config.toml
spec_augment = false
encoder_stem = "single"
text_encoder_width = 384
text_encoder_norm_position = "post"
text_encoder_activation = "gelu"
text_encoder_mlp_ratio = 4
optimizer = "soap"
beta2 = 0.95
max_precond_dim = 1024
batch_size = 128
Rows from block 3 of the text encoder of a small contrastive audio-text model, named by matrix and row number. Rows with one number belong to one neuron. Each number is 500 + 40 x the weight over its row's rms, rounded and kept within 0 to 999. All counts start at 0. Numbers have three digits each.
After each neuron's rows are labels from the 100 texts, of 14976, where the neuron reaches its highest value: "fires on" is the input token at the peak. Only what is clearly more common there than usual is listed. The data: synthesised sound scenes: up to three everyday sounds over a background. In brackets: how many of the 100.
# fc1: MLP up (text_encoder.blocks.3.mlp.fc1.weight, 1536x384), inputs 256-319
# fc2: MLP down (text_encoder.blocks.3.mlp.fc2.weight, 384x1536, transposed), outputs 256-319

fc1.689:505466553519483402468469446510513491518565513518498478456534472514464531532497562514450474479510460519555536512501465513474471535467423491555487428494497528540489463484473499417521476502539566
fc2.689:474530527437479399476504523445499493525511593546527481476478457473480515462508431461426547535498461564526570506449549506425540519444451529541469430483493533526573425482482474399486468452512548
fires on: "roll" (98)

fc1.582:480519493446518483481484449523509519538516503448527477438491470533465540491520452473463474447487443524518532555419467540485471555498504490491576542495513478454513585471469574530497512538445550
fc2.582:483536505491549541536465503507496484474468495496485521466505566433484641458531550533500498570543494512470532526500461530524536509507546457496554556480534509510513571490404487561523523473456501
fires on: "knocking" (68); "laughter" (32)

fc1.32:506559485545495557491450416501525457542490534409455475556438473478600575507440549524485570478542525504516502404482468455532511485532468482497555449522467459483548595564496459602501530442512525
fc2.32:515518448491468539493430423463514475508547526493445503527496471427473460503460515555519489545526450522482565456490552511430475445465531434426481505482517494422487496444462533474536509515501482
fires on: "zipper" (100)

fc1.365:550532520507506522443482484490500464482545510431497516549422532392528485573558607443515493482449475448490425553520503467494448446529486424460539519497486447509514513549565524509493616437514499
fc2.365:497472585460497464456550441492486496506472549418496461526469517513571475479498525478499589476528547512470510422477534526414488529487571419473511498528469505597551628540482470505538551517509492
fires on: "rumble" (100)

fc1.735:515440513506455517456508449514486516501575504519478475502510482493532545493494527505472488572493415566491566559506497549462456458602479502488463437539467464579463577501487418565565516482577500
fc2.735:499482505561483547504487433504454505490511517548487458510553491491511549517465451569439480452473485541526523509483541470530430443509449473583470541425524470545556538544493462521513472499532468
fires on: "wind" (100)

fc1.229:509500484558547518488558476456504497407552479477552498460464502488524549473485482497521479552541467484488446483449505495517507505540488538515499490578453468499524472453451467475510497513479485
fc2.229:441487476491482496428498527455561461467457503441543426481493503481475459496539453597502551483527524522473458504452462541527471505466519431507509574487512462518517471501514474612462522511512489
fires on: "white" (97)

fc1.195:558524515533517532536478519495521504494508499485471529549482479556480467565500505554494467470502499500394432531566453474469525530477457500435490462539523490525489484498488439464525533483491536
fc2.195:558502466527488494528391507464491525452497490580495553444522477489515447484456425543517548523472530471483551504491406453535512472487523418495483483459535484525550453543478572503541491462506573
fires on: "quiet" (100)

fc1.109:482482478489490477540505456509465540508507508413483448435521519547437509472458516570495414480458500404461567479478513568535498496494445495579547586516543545466489456510421484492520504498461555
fc2.109:485470495485486456511428559525442480442522463444479472452559528511541451509467502516520480530442530425538521451496456505482554495497542517583567566513481509435512534433514465484515581493512465
fires on: "knocking" (100)

fc1.704:467441414492563495510459467459483498513518503433488495512474440525494502556512486505500465493504547551558527519489479472498472522534436511467419537495535469538463546462457469502527455522477519
fc2.704:556502495488473445484510447493550540394540511448483464524450521502485505427470556563564595521508505495526465531525457554473528514453532511472496459520506459515476514493464441522523528469464503
fires on: "creak" (100)

fc1.5:442500563521519532437533558475452537479517561466438527524456512438525434494418487492499542550573466487497516438545512592487466508473433505458433451547496479502453524490458518451502540489456539
fc2.5:510481489581569598484531577469534461512585511444451539537496505433486478510460574491498558525497485461491516484472578517486464578476492505502549523535526464507528466532496513455497455444542545
fires on: "hum" (61); "mains" (39)

fc1.446:551478472455446533452588507443510456483536532495506528469459487419524520573504492575449536500548459515505424514537478498537536541474527521400486495487504411407546492476521490560514502483476528
fc2.446:534497493443468488505520544466499482472459514513512531476484492512526550594507536483528501453533488529527497523533493509510596502449562484455511482565470441529489522519535490573526480485471462
fires on: "muffled" (100)

fc1.386:462439424471534448518517486440533472481493472501453459565531586476458463605537483501528541499502509443509447511528559492409526451515452467460502419599540531507485492465501466488499536512439480
fc2.386:530419586506448503470511513476492476510490476454502514461482548499398492496473555510479475550514537491487490504466556449531479488486512423440545506470556503510431516491453484507549499455474553
fires on: "clipped" (100)

fc1.286:423444493475545483449562432473542480489550471497455480497460469530445466578518492475525579588536559391487482499491484516529440482532423463487421521547471494465433452514505448483544471503505527
fc2.286:548597493475476440575447525560478546466504450460504511470543556499541511489506469482488588507484452534454501596478506423494521457566510469436565459432467556547497543492526499509505537518524490
fires on: "clipped" (90)

fc1.456:501497453504503501527448440444476458524469520551492480434499510569510509492554485540549499467496488487426446507418587464484493479501490519433438498488537502466500479466519436517436541555525458
fc2.456:476457543496511494480461482440467381510513494445535439506531504491531470445534403555455556449531575485464436511415459578459494511441524489503469532449464544499495479446501472593430559451504466
fires on: "white" (100)

fc1.491:471440507466488562469447477444486472525448468397515457452556524545555531478486505541503536530457473410516543544467498548524447488492479516512528578581512544455551494457413467472513490573480505
fc2.491:490460488493502494467431526496506539469449418425523462485526480548518504515466510484568538566420508432504546472506511533523537506504496537501548556530546494451515574415453416509499522450507472
fires on: "knocking" (100)

fc1.639:497527534507532518476524509489501445526500509543535572467473541513510447528477529495453569475556525485506502485474525526483576487523444503550515533536471525531492487465507497455474538481492503
fc2.639:545487552496482500499503500502531503518504555466483524478542457592485566515519487524411533507491489488470511500477506545412453489487496447493612532511528474565519528527483545532568490551474498
fires on: "<end>" (70); "with" (25)

fc1.440:574504533407525475531470519525523472568485502489481535485489497475592514466498491537493583523556522527452508533476464529540447478556524500420519484440401487526484498469503504550536534505427457
fc2.440:466391521539544521437477472553488527450484526500430494522545551560496552472463477546478428500464500490498539442526521549633427509529486499509545482465524511475492441559535431480570499546504499
fires on: "melody" (74); "beeping" (26)

fc1.318:501469458551510484417422559486539491501506435479530478465465459483500544536585468506562487640462558455595431570452421515462447439493476495574494467520510482468522555453513499493533536518455545
fc2.318:477524525484562486384488528552521496468499504482538507485469526516526588503495494558512494535503434482607474488427410549470437515465508548550532522502480465455507545508512431546477520529536546
fires on: "zipper" (100)

fc1.474:421484545476482502483468527492489467492523513537420434542465437560527445553479504485482476531459432455436522511540485462516431508506434510460552482524491521444444418462467426478476531542473443
fc2.474:503512503523543485496498563460610463454472539541515525539442467513480484478459502504464517555502474484470492467444549520473483495476534457567527436511497527439547511521534531469550536447469480
fires on: "church" (55); "bell" (44)

fc1.475:533448480552578404489484524511541398452466490439497478486408525503518550516548535498510451570532540536506467478437488438532483408478454500556554428575499505515485545392526458559468450523490555
fc2.475:485508511485508441474454538539481489495499466441479472453437512502498607531517544563528482530533582436503504492422453525515542473427502539522616441480411521481498582449552467529542531491520567
fires on: "zipper" (100)

fc1.345:551434512532556521466462388454538482427445466549526452478464466536514526473537511523490518498510496474513410515453496521472496485470520515524508494504453490487543510412570450462475538476475439
fc2.345:467454533506492510519462536525531439506464538489522393497487500547505481468537432537473517510470552461508453495420433531487421478504511492506476594470496493504455508447532447554440531544500436
fires on: "white" (58); "noise" (42)

fc1.691:449485500420490503505501478479495516543494564445493473412510541514462459479477456511492540501395541477462537544452532569478486498508442519484492544555538553458502520469448438497474526547502494
fc2.691:551445510498451523438466553528493492443438474407496392500521532544526517466457445539526550549411562412498537520495437592503534472551491512488531504513554524422509553411414444485504520474541473
fires on: "knocking" (100)

fc1.728:480481476441538456490474442530541504478534441532457609459472512572427500503466482492480525533461551488553429568546550473575495583514510586523559470495499504461478534490486512468537495525510503
fc2.728:513487464427491478488445448547505509403492478563379519489500574520457544455472460545526521517500572574442472488501507467562566614532577500526504474538525503547552436459536488520544466520495481
fires on: "church" (57); "melody" (43)

fc1.282:530483514532578515479525542463551565507475520491531558487542485413534479516497484537516518470490525474446506471450531489533522439473467436513487545495489551537502460530480511494519508504496552
fc2.282:490507453550561522507535505576537464507472465472569467541448534452550453444475464491522513491475457541488476484451555461489494450481536448548515492488515597500526447574467452549519428540422525
fires on: "chatter" (100)

fc1.252:521467489489500460495530500494487500507482547477483491441522509494484453474461562533417538475475509485556530441437512451458521508453541565548513532525535505520530483462514552520547495493472433
fc2.252:450523533498485523473458467449524436417519470500554448440496495447547438484579439517538522499462533489459467484482451488469432518482568410505544496504521434509454418493565472561466536527559500
fires on: "white" (54); "waves" (34)

fc1.756:409541543473476472459443491559533500411486517396508510473460571516470494503457493430627491533498519507426546561510444462423432528508519505520573519554513473523490585499522514529522468538538492
fc2.756:456493538467455416462526495604505490508511528517580401520509551435477499491418459466587605451557494496492511459462466481500477470464609425451531511533546519542498479576526491484445477501485446
fires on: "rain" (100)

fc1.731:515527546532470466550495491509511524524504518458487516491537470502548464444506510512484471552446547491418519468485482474460495469503518431512485532457486529472483551456465509518528392447450531
fc2.731:505475548479559562426470496482451514588514500456510519545508553474550589582532563520520458466596565468510598422513534548412560458438480487421438432465513468535508435558469434562535571473563475
fires on: "quiet" (100)

fc1.110:494490458460555510478498503448450535471486447456430449475516513443488511425493473508481502478434427450514504466436461483463514500501535425479621420576480481459521510467459544543505522498575545
fc2.110:483476502525535518545543475448578533447476505484555380527443533453487485478415461548476472493514459494480459463507487511587577459466521472505490473467517476511469509490574471578484518534577503
fires on: "chatter" (100)

fc1.409:522495477494496434488504503532467447517501464479469458536491526464522446479487556504545530459493495490591511509539526435492440433497441515483483476480494461453522491454600518512554571506522488
fc2.409:501430451504492507498506520515456491546503452523487531515494515511467515475521563537551495492497546474531500520490544467501468449488489513473496479448526472476478508461590511514500511459560540
fires on: "clipped" (100)

fc1.677:517497533522521451479498586484565472488509469491516548543546416472469541542505480492503458482511486488492490487515462540604521573510400540474512535550441515522564545566524556477562470474418515
fc2.677:557541487517466515508508484446494473470509505550552498455513456520517448441418397494449539467535445532452547543529459548464553485434525451410561519511521464546466460563544590481461517564415507
fires on: "ticking" (81); "clock" (19)

fc1.705:529591543505464546550464460471478497454536551510474484413466481435506513545490470530474428450443442474481494540527451515498542519480499441437441500503465489495452538518568581474504521500380439
fc2.705:542566555551477531496488530471507408467583510482613465525548477488507531478420413529471533453487513492486509585508432557497491566366497458478564522468528501509487497515569580504520479507468553
fires on: "ticking" (100)

fc1.9:513510493467601431564436489469489485533464522518459511491501511531590493520515454468511523459532505513502487517465520547546375546479502526495462457502493500469505493421457564507511479589509486
fc2.9:441550511486494497482538510486453447476547523457530456447479540536502607532553445515553541476472582505479522552485478486441444530464528511557455567455513562546463516459525440532484509495497515
fires on: "white" (55); "noise" (45)

fc1.352:459484526463531469529445528414492535541496460582476507523481473480523457479504536453491523476546490489529534518529498486401507432536434487430498486465502485538479495526483486489417520484479471
fc2.352:504504450539500518402481485512542476467534543423459506530515502522521488527466477513557528507520548514476509534559505581494466439509498494487486505472556510517532486511547545506560539485473503
fires on: "thin" (85); "passing" (15)

fc1.555:495470456497537486461442523553498404486560483475446521466466404495498537511534570493467430519495536488454495447418450451505462459488495597539555420533448489450475624512500465598510593491444559
fc2.555:499433478515472563499416518532486482515483497521504483491459534468435560515489518533504523483494479501441558419540494528471419552536461482439490519538531504529505459471511507440504528521466589
fires on: "zipper" (100)

fc1.594:526466458509522487569542490572545502490475470499545454534488499482426507476461568489493461482497493458554495524485458550524451488443461472494480542545498489470525482481486529488496541487479484
fc2.594:463532504473481516451472518449576546473480559476521492520521525430502505516498488516456574538491541482479529478485459555500488563484487458474536514429574467509465397519461550551581507561473511
fires on: "clipped" (100)

fc1.373:498466552461512569517450487455509510501494553497473503493463457525522492526438505475487452522432496477497493503502473482503492491408494548522569534559411478449494541482389488482574548518458504
fc2.373:489579491435509518494496518488540492488446489523501519451458537501518442516475448580501475477470491516438527478509525451513589528482500501535480469521498493548512448479484440446548446565444522
fires on: "church" (91); "bell" (9)

fc1.631:554502502448488536448496411465491522531464528527540491511486506541501542477550549562505464501549455511476517598461612500460437513543496470451478506424513448536434566511481459429538539466619533
fc2.631:512415528501478528493502399443504540530482551499501518503569478438492518408515499596508495485466511501518483543485513481501430446519522470524460530457499459529528480531508528440537458516536512
fires on: "wind" (100)

fc1.643:461467533484504471455506444530479453480601496482448562482423466529496545566489522556562479536413541532577435559482598497473443523555522503477469475519493486491525512509463503455493482511482480
fc2.643:552498523444511576453498442571494442432491479599463518493490497496487511434497498524487492473540484542429449524420498453629524578486505543509460518467489554542520447465481469522502501473466504
fires on: "melody" (100)

fc1.558:592490450538577508477521572459499463515507546472494529504500449507560509529506594523420533504518506530494491514476481475482474476462525447578557476508497483449526550510541485583512482537499513
fc2.558:603519589501481556452482493414559518489535548495452500434510491402462503476471438501521569507583492467471504579515457539480438532467531493528554447436543503562559503544505532492524493501507524
fires on: "thin" (50); "<end>" (47)

fc1.185:483438577474531417508518535527514464532527517489494483439468488521573465521485593457440478473552486517515516522481469442434502521548470523433544464411531443515477505425462445489566569472511502
fc2.185:434486566510543445470516497478424456526486567487463443398474490500468510472489511455418507442560541565547482517492479497420480521448446546465531495406505478473446480492500450464539466511513504
fires on: "zap" (56); "laser" (26); "explosion" (11); "roll" (7)

fc1.81:525484525502494559477554509475585468543536526467546621479517452461512529516481536512502453476526520587528462453553507496437538547499566546447492498469498474476529540543525463560533454508500494
fc2.81:525469514517468530515458515459505454490487490485523491412486480455482491543475577484445488496499501516517503475585474521535547564434536477459466513526474499510540486508519466537552434501493532
fires on: "muffled" (100)

fc1.453:480498469503520533464410537557503513506505498473461484534442468406530487470479519480526443527476479520514472490560459514482482397423478471488551504483438510482533481479410531508447534524481523
fc2.453:473486470479483540484492516540563562503513497506431434514466548514512532464409480564500478481507461557520496495456493517509530425454517466489525466512524492457495479539475517549464493558558565
fires on: "rain" (69); "chatter" (31)

fc1.379:490491493502524519513422497470503507547489456503542485425459476471390542457485486464467486477598564486445517518497508546388447491508497487471530453525559461454556482547502503454477550530479416
fc2.379:510494502488495480489477503495501503580524506543523480490508480536477489509454546446503503523567562539519480508533493544476505526495510498436492526472490506462466489494526416522428548482477400
fires on: "hum" (62); "mains" (24); "thin" (14)

fc1.309:523434480537494453500504508478487468463505442468516482464498509534412506548499513472488466500491537511569492453496441538466486461457460506531528443528531562516508521435542418600483516443478548
fc2.309:528495527533485489517436553558489442477499403472514489461460551482507579481518541502549506551484562494489565475507458438500498512441517600531558448500503514454531563464612409585522523486539587
fires on: "zipper" (95)

fc1.270:483507505512533466471477564475532454459489437522445488499448519484550571481547520516519443594570499457481489535461466491473534468541523496554497405504452517483474566464567528596493561485478552
fc2.270:528521500473469455467504501556480414445455434517491467467430501470507560547511509547530484576545561476520480552457457485507546449521527550528581450478463540461487580444581460591515547494508501
fires on: "zipper" (100)

fc1.102:542487477523510509467479427512494557530552462518475485486465476562449486513508508426584480479433474549564510503498448492524436518530571499553482553560549453539438546487502463437521524455538521
fc2.102:569406499539481520545460520554493490481505472469505475504524481528457506563456439494509486496463510502551527405478425468445494468534528440600422599493594465538472476526473469458487523550555521
fires on: "creak" (100)

fc1.418:477503515465516576468472553454484507557539460406518490466490536576504483486518508473444503499507506480450534533477536546397523424503435511438468518480532545454523535465423459466486526414463482
fc2.418:524453520485518459456450510459443470538544518432500429452565512533563424463407475447447505489508519503506509501474471520470539489453448532516463432458511524485534509482457421492525533469498482
fires on: "knocking" (79); "barking" (20)

fc1.586:501542433506467489498441476538443468495509586471503478515476474535466544441525554503578453524531543495452532483540460500475468480491528404547507468555453518494517562478392524506532541472511509
fc2.586:471502491495506447460501490537525512490497560420508444572402565458444548423486511515543465510447455506487518465467439568487524486478511457481510499574401465509494530515443512503558529577513508
fires on: "rain" (100)

fc1.244:475431573590548549556492482552413540471450451336510455437520491541475510495468483538463468543496450473475550496470500485509469553510486504520583451465472477514472498539452433487586525460442484
fc2.244:527499450506514428450476529491503398544498504412443406450546521592489459467474517455495558527521534487514534432493470491511504532467510523525498460488541488471403544530419429450540536513500455
fires on: "knocking" (64); "quiet" (36)

fc1.601:552489568504469499486486519482494503498532510474423410495498455513512467559470569532403485524554532565460461432566388496466504532541409505515497410473497485449489474500480478454553486459521510
fc2.601:471510518548474487556443578503414580483513523474511380519536475513507506490417572478422521495497519532465474498579529546492388525460555548474569475555445505577507493568511516519568474472392504
fires on: "zap" (59); "laser" (41)

fc1.1:441544529492494456465478512430510483558479476479484486461505469485470452489534526530486498509543501502529447499502420501458435498488520524430482475471430544490509497563473457461464512493456431
fc2.1:542479501476514474490457538541563496543504485532485501488523510469498441523463558498499469559512538499532429491536451528489477488430511564479469473502487464416443507575493450504427534486481385
fires on: "rumble" (83); "pink" (17)

fc1.404:536497529560475514447482550484440506528527454468470481444466491402577484509479491547501370471474503434502504488448570481488561510472445481490556547481527486529526515502523554560500572502499572
fc2.404:514469514572504542545471522456549511462580524501574445477511503431513514491372480516481523441488464500478479549522494532537545504417516461496509506515523478531511468530499576530480456525463595
fires on: "chatter" (100)

fc1.630:526402459508504503505542506535500475490575468430471502528500499490485425476478563594484501517518454451457544465446524525526434486499408485447490516478524518389475468469571552558447452511470536
fc2.630:529568441535450537555451521474538438469545463489511500487475491497508515513507477502488576490511493498503492576482468516508473468467523474447497440509543450489433444519485506514508551491508504
fires on: "clipped" (100)

fc1.534:502452479516518536447503528510547544501502447473470588527455469492444508566471499526523468559454475505532473513495533511499493571448522539474509519568470476478509538481482486540542543526467472
fc2.534:545493514419449522469485478479502506455473496547453547503445524530485493567463453574419501496472452512498454492535514435523567531463550540498507502525500441497506480552501478470547454565495509
fires on: "church" (55); "bell" (45)

fc1.157:501502458496468448445456517429525480553532551477404523461525435532534496473583543512480456465529488525455484534479497440517558545497496548445513497467519527465546467534499434454539546492500477
fc2.157:504446533514530465475537473442521490561526565541504556486540458493514530445494511506492475507559583499491502544578465505490513504502502506463494518498488491450473483529503432522479537528511505
fires on: "thin" (100)

fc1.98:521440526559500541503517519508537453588498478472491550495517514484492540571516527470508463448516452554492492517575471481474495574500503483447516553488500570514513491550576497545469565515512519
fc2.98:577462535520481548484446540487563492498526440405527495445549484498475527472415489474466457445400478544512515495498387512420532509464509448505452593460571480526479485533514519509548513546491573
fires on: "creak" (90); "whistle" (10)

fc1.91:510527452448510459519420442432539453483448500552476525476419542440611524496527494492392474483530419510500482516558503476453481497521485520543491495483481491492525529435548510515512502440521481
fc2.91:525570577400492462491577489483481433545477469536492530468463424451515558485519490533477476500530542579528496550491541486429497538528456536516511424427506562494509465518537428533506498444480457
fires on: "roll" (100)

fc1.693:517548543435485499536456422549580500516447500570489543475461508500528513501490482489426482552502469520542517507537483623497489501550446535550506512499510533479569457480517463488513511448476494
fc2.693:532523535437493454464539506536535428559495513557476479497410407475525522506478496475483499517509508563521517575504520530442547519520497538500509446453543602501474475461535429517527480439463455
fires on: "roll" (60); "whoosh" (27); "spray" (11)

fc1.611:446460469527575558472450537469504506513477466440534443468513438580561507517549530491505518585422517450464533547428486524488493482529431462466519506548540533423553503515457501536499492586438499
fc2.611:445490516509523538496479558486525508483508466462536449447543508546566524490535488507545528556399477457486561472480527485477531468528482555486525581545557547465547489404503423483527505507518452
fires on: "knocking" (89); "laughter" (11)

fc1.315:503508462437483464551443485471494494510511535524432495540493522463519470562621447457572541496533459426459539486522581550507474525535462505477523470458510499493530515491562578517451544475445539
fc2.315:445476530499500466528445461500458443480531513514498450440439555454480491494522418558430520442473522502483532471454478445499411523509479492472468518504532494419504423435508511524444543519513579
fires on: "white" (67); "noise" (24); "horn" (9)

fc1.92:506546472492500479526494464420527401563467530443453487455517529438486534572485489504480441448566488479437520490526544490517449520495517519474506514557447440485457471493463554568538466462557520
fc2.92:510482574500558542453505463496491442529533512442478459480539551498588462467483545525578505582450512484446483555484451518471467554518523525536560500435511477467502483486458483489495517447528453
fires on: "<end>" (96)

fc1.758:574541570505542524525472459455465519529568522475496516467495472482507566551477507498466512569571521476511518516477456516455404518486536508424517447457476448548525576485519514507547494528446464
fc2.758:562490465527495624518455494448441441540572540471515482540494472556516491476494501528441519468539530502438399530456454512383559538489535520523524472522497556468484471545503461502482514469522520
fires on: "croaking" (58); "frog" (42)

fc1.650:498506491457511477523472412526442444442548480535419512489457504518482544520530404461442509501476494498496566500551490534525456561554468542482497462500535550464561482555520509552518469466494494
fc2.650:513480424490490516515431436566446503418497462575411482419503578505511556505474492522500465499559493581466527481504525522587509584547492499514457491468530539543582496504528504596484545472487495
fires on: "melody" (69); "horn" (22); "crying" (9)

fc1.500:483517533502476546440527441427470537541492484481519434542472497536495538480533518550514480462489436508546568570466459495447462456528440541540452529431520458526514574549486480478521529512620500
fc2.500:485497542494559567518534453507510504511510542474570486536537490446509532428500444562480474487477486487550476491485498456491422459492462490521453529500507450559520524508471540498475495491535508
fires on: "wind" (100)

fc1.2:510565509536488537414508479464464423485506482435448462511531501469564518527462504458502499505509533537495449490513489520460511498479507374439467456526486514523497480500551483463565500562504503
fc2.2:503551515542489531497516533472483456496417472423461534566574545474513530531528548486499466454473505557481407414493507432481508542541562462505485505466551481538479525517517483568539408531486507
fires on: "rumble" (70); "doorbell" (30)

fc1.260:513514476540520490533486455476427505492518502420488529427444522496496476571542482452491496512478478436505405503474512459475560470552455553494544395478450560474484555436507488549438527458488565
fc2.260:493561487450510487509469460511416446485504433474526448472465561476512500539493461506457508461513521452479460433425437443525550506486528522461528403444509563469463528434527504533448544449479588
fires on: "zipper" (73); "horn" (27)

fc1.58:572421405559534550549444475528506463494500532488484554533431475421514498518488482513541499548539532489514542513473533519474475517537557450559487532499509503424504489527556497481529483441491486
fc2.58:467503472533533472447535527582540534516475542513501413507539510529489531541459527471497526467507593527492509477592536503477484542519492489504482471522497511561448486570501457512485479538470500
fires on: "," (64); "hum" (35)

fc1.476:512514442491550577516454517473510473493526566524510537466450461527441499498527611552561520511488464546435522508480537501543513518517459540525489440570455475417509486531482520478501521468428555
fc2.476:506464484483591516475519477475445383544460504562524566529463462565497492500546538551472510440490480558537515569524482455536576521505444503558448466510513483405592478492477519540449520538534551
fires on: "," (100)

fc1.85:535517540480534511449455510506510486509465476561523478508481480464453480533520485518522483482526562496575478530524474536457433504475515447515487467423506503443536497564463468414455449445522477
fc2.85:525508533421491538447489489585540462549491449561548444485516533483531489517452549511481492519521513491560497501484477540466461498450524483504469500471515480413477497576485476519411511491526430
fires on: "rumble" (100)

fc1.346:474497563477496544505483442436562520529461469521477548514494502515522506529484449448495433546468493502491506464470456461492423497457501426527518498432488530489469509523541549471474467502492481
fc2.346:519526537447505525493495476462489490460552473501464475490527536509460432410473521563460541561524517548455543527491478468451478471460587477490455489516467506536473538492474521451583526552447491
fires on: "croaking" (61); "frog" (39)

fc1.655:477502459457473585463504497500457478464513531508494566493484567556520589476468470494467516550506558519504461476509558518487467535468555578494473457504507488504490522494487505455546498549476523
fc2.655:488496456465436535459475488509503521487466516540468523528513630507511588457510510526512483512493525591462450492532535461548575621520523546499461467505539470513557469493471533532521460491467498
fires on: "melody" (37); "mooing" (17); "church" (16); "bell" (15)

fc1.35:541488482511477446484514584463529501504533415511477461506508501526518443479488552517521518495513487504624549473503525498433490456505517539507495465544553476481455500442606536539544558496475544
fc2.35:508417429502509486490483522533481479544511444515453523507527541495466509483525519497535534505475567488506520523440538457481441461465503475494503489456509501470466498480576497528499508451548518
fires on: "clipped" (100)

fc1.150:507483530500478474519507528515552506521556500475455460484470440514489417461545524455487520476503502516556454532500473513521445483496449504491531455518536557461444565456483525518532517504470510
fc2.150:574430492445454540480475509487594486515520524457583506567470503499460490510511564500486477484515465513519561503448517564525469461533470437511527465456566526518396530515467490508522535505493450
fires on: "clipped" (100)

fc1.107:436460484513506513509528536531616491465496500490472434501541546486464547573524529508538491476516471570519496503569467492529444551559511449527497440543487490527496479481547524506561446479519530
fc2.107:505514575519523534512444512522553542506518455482472401439516510491539505480481464506470577475540457452511477489493465519502573552530509545525539495490483555520520452485452456542490440493536579
fires on: "drop" (82); "water" (15)

fc1.41:526504527481537544454477498504500494460464465491466523467532495494570450534399550462428458491529487529547500512508534516500531565528546494483523416526442534547511424464523487478462500572535544
fc2.41:528542483546432527480371547542521503498526468561566421484501532490523552483469492491468501480529509460518469514541470477499500520520478540493553452524467543472480448469499533540499393523510514
fires on: "drop" (68); "water" (32)

fc1.401:474489598473473463462454536475496468507499480508531521434532437476432490486527582522414472505459560543538458496487462582454514489492468434502519511465581463577508542458491503489526502470506508
fc2.401:449466528471484426487513520470452423542442506526522510508474438424505507457490470501452498414515524539558502495498496581397507506486453544543522453444488496512518472445506450492594497548462472
fires on: "roll" (100)

fc1.626:471458473516521554486489561535500494543529487495419446488492489395486498501468533478430446423440517533502440497513530485486567473455499472442514481493464467448537482565448531566497528508501573
fc2.626:528483456581497552508465563487507598513515503503502453509485548447499495519434537549474539478520513513466530497492549471524515393459497459501460498508546471474487440503461507527483502499537560
fires on: "chatter" (100)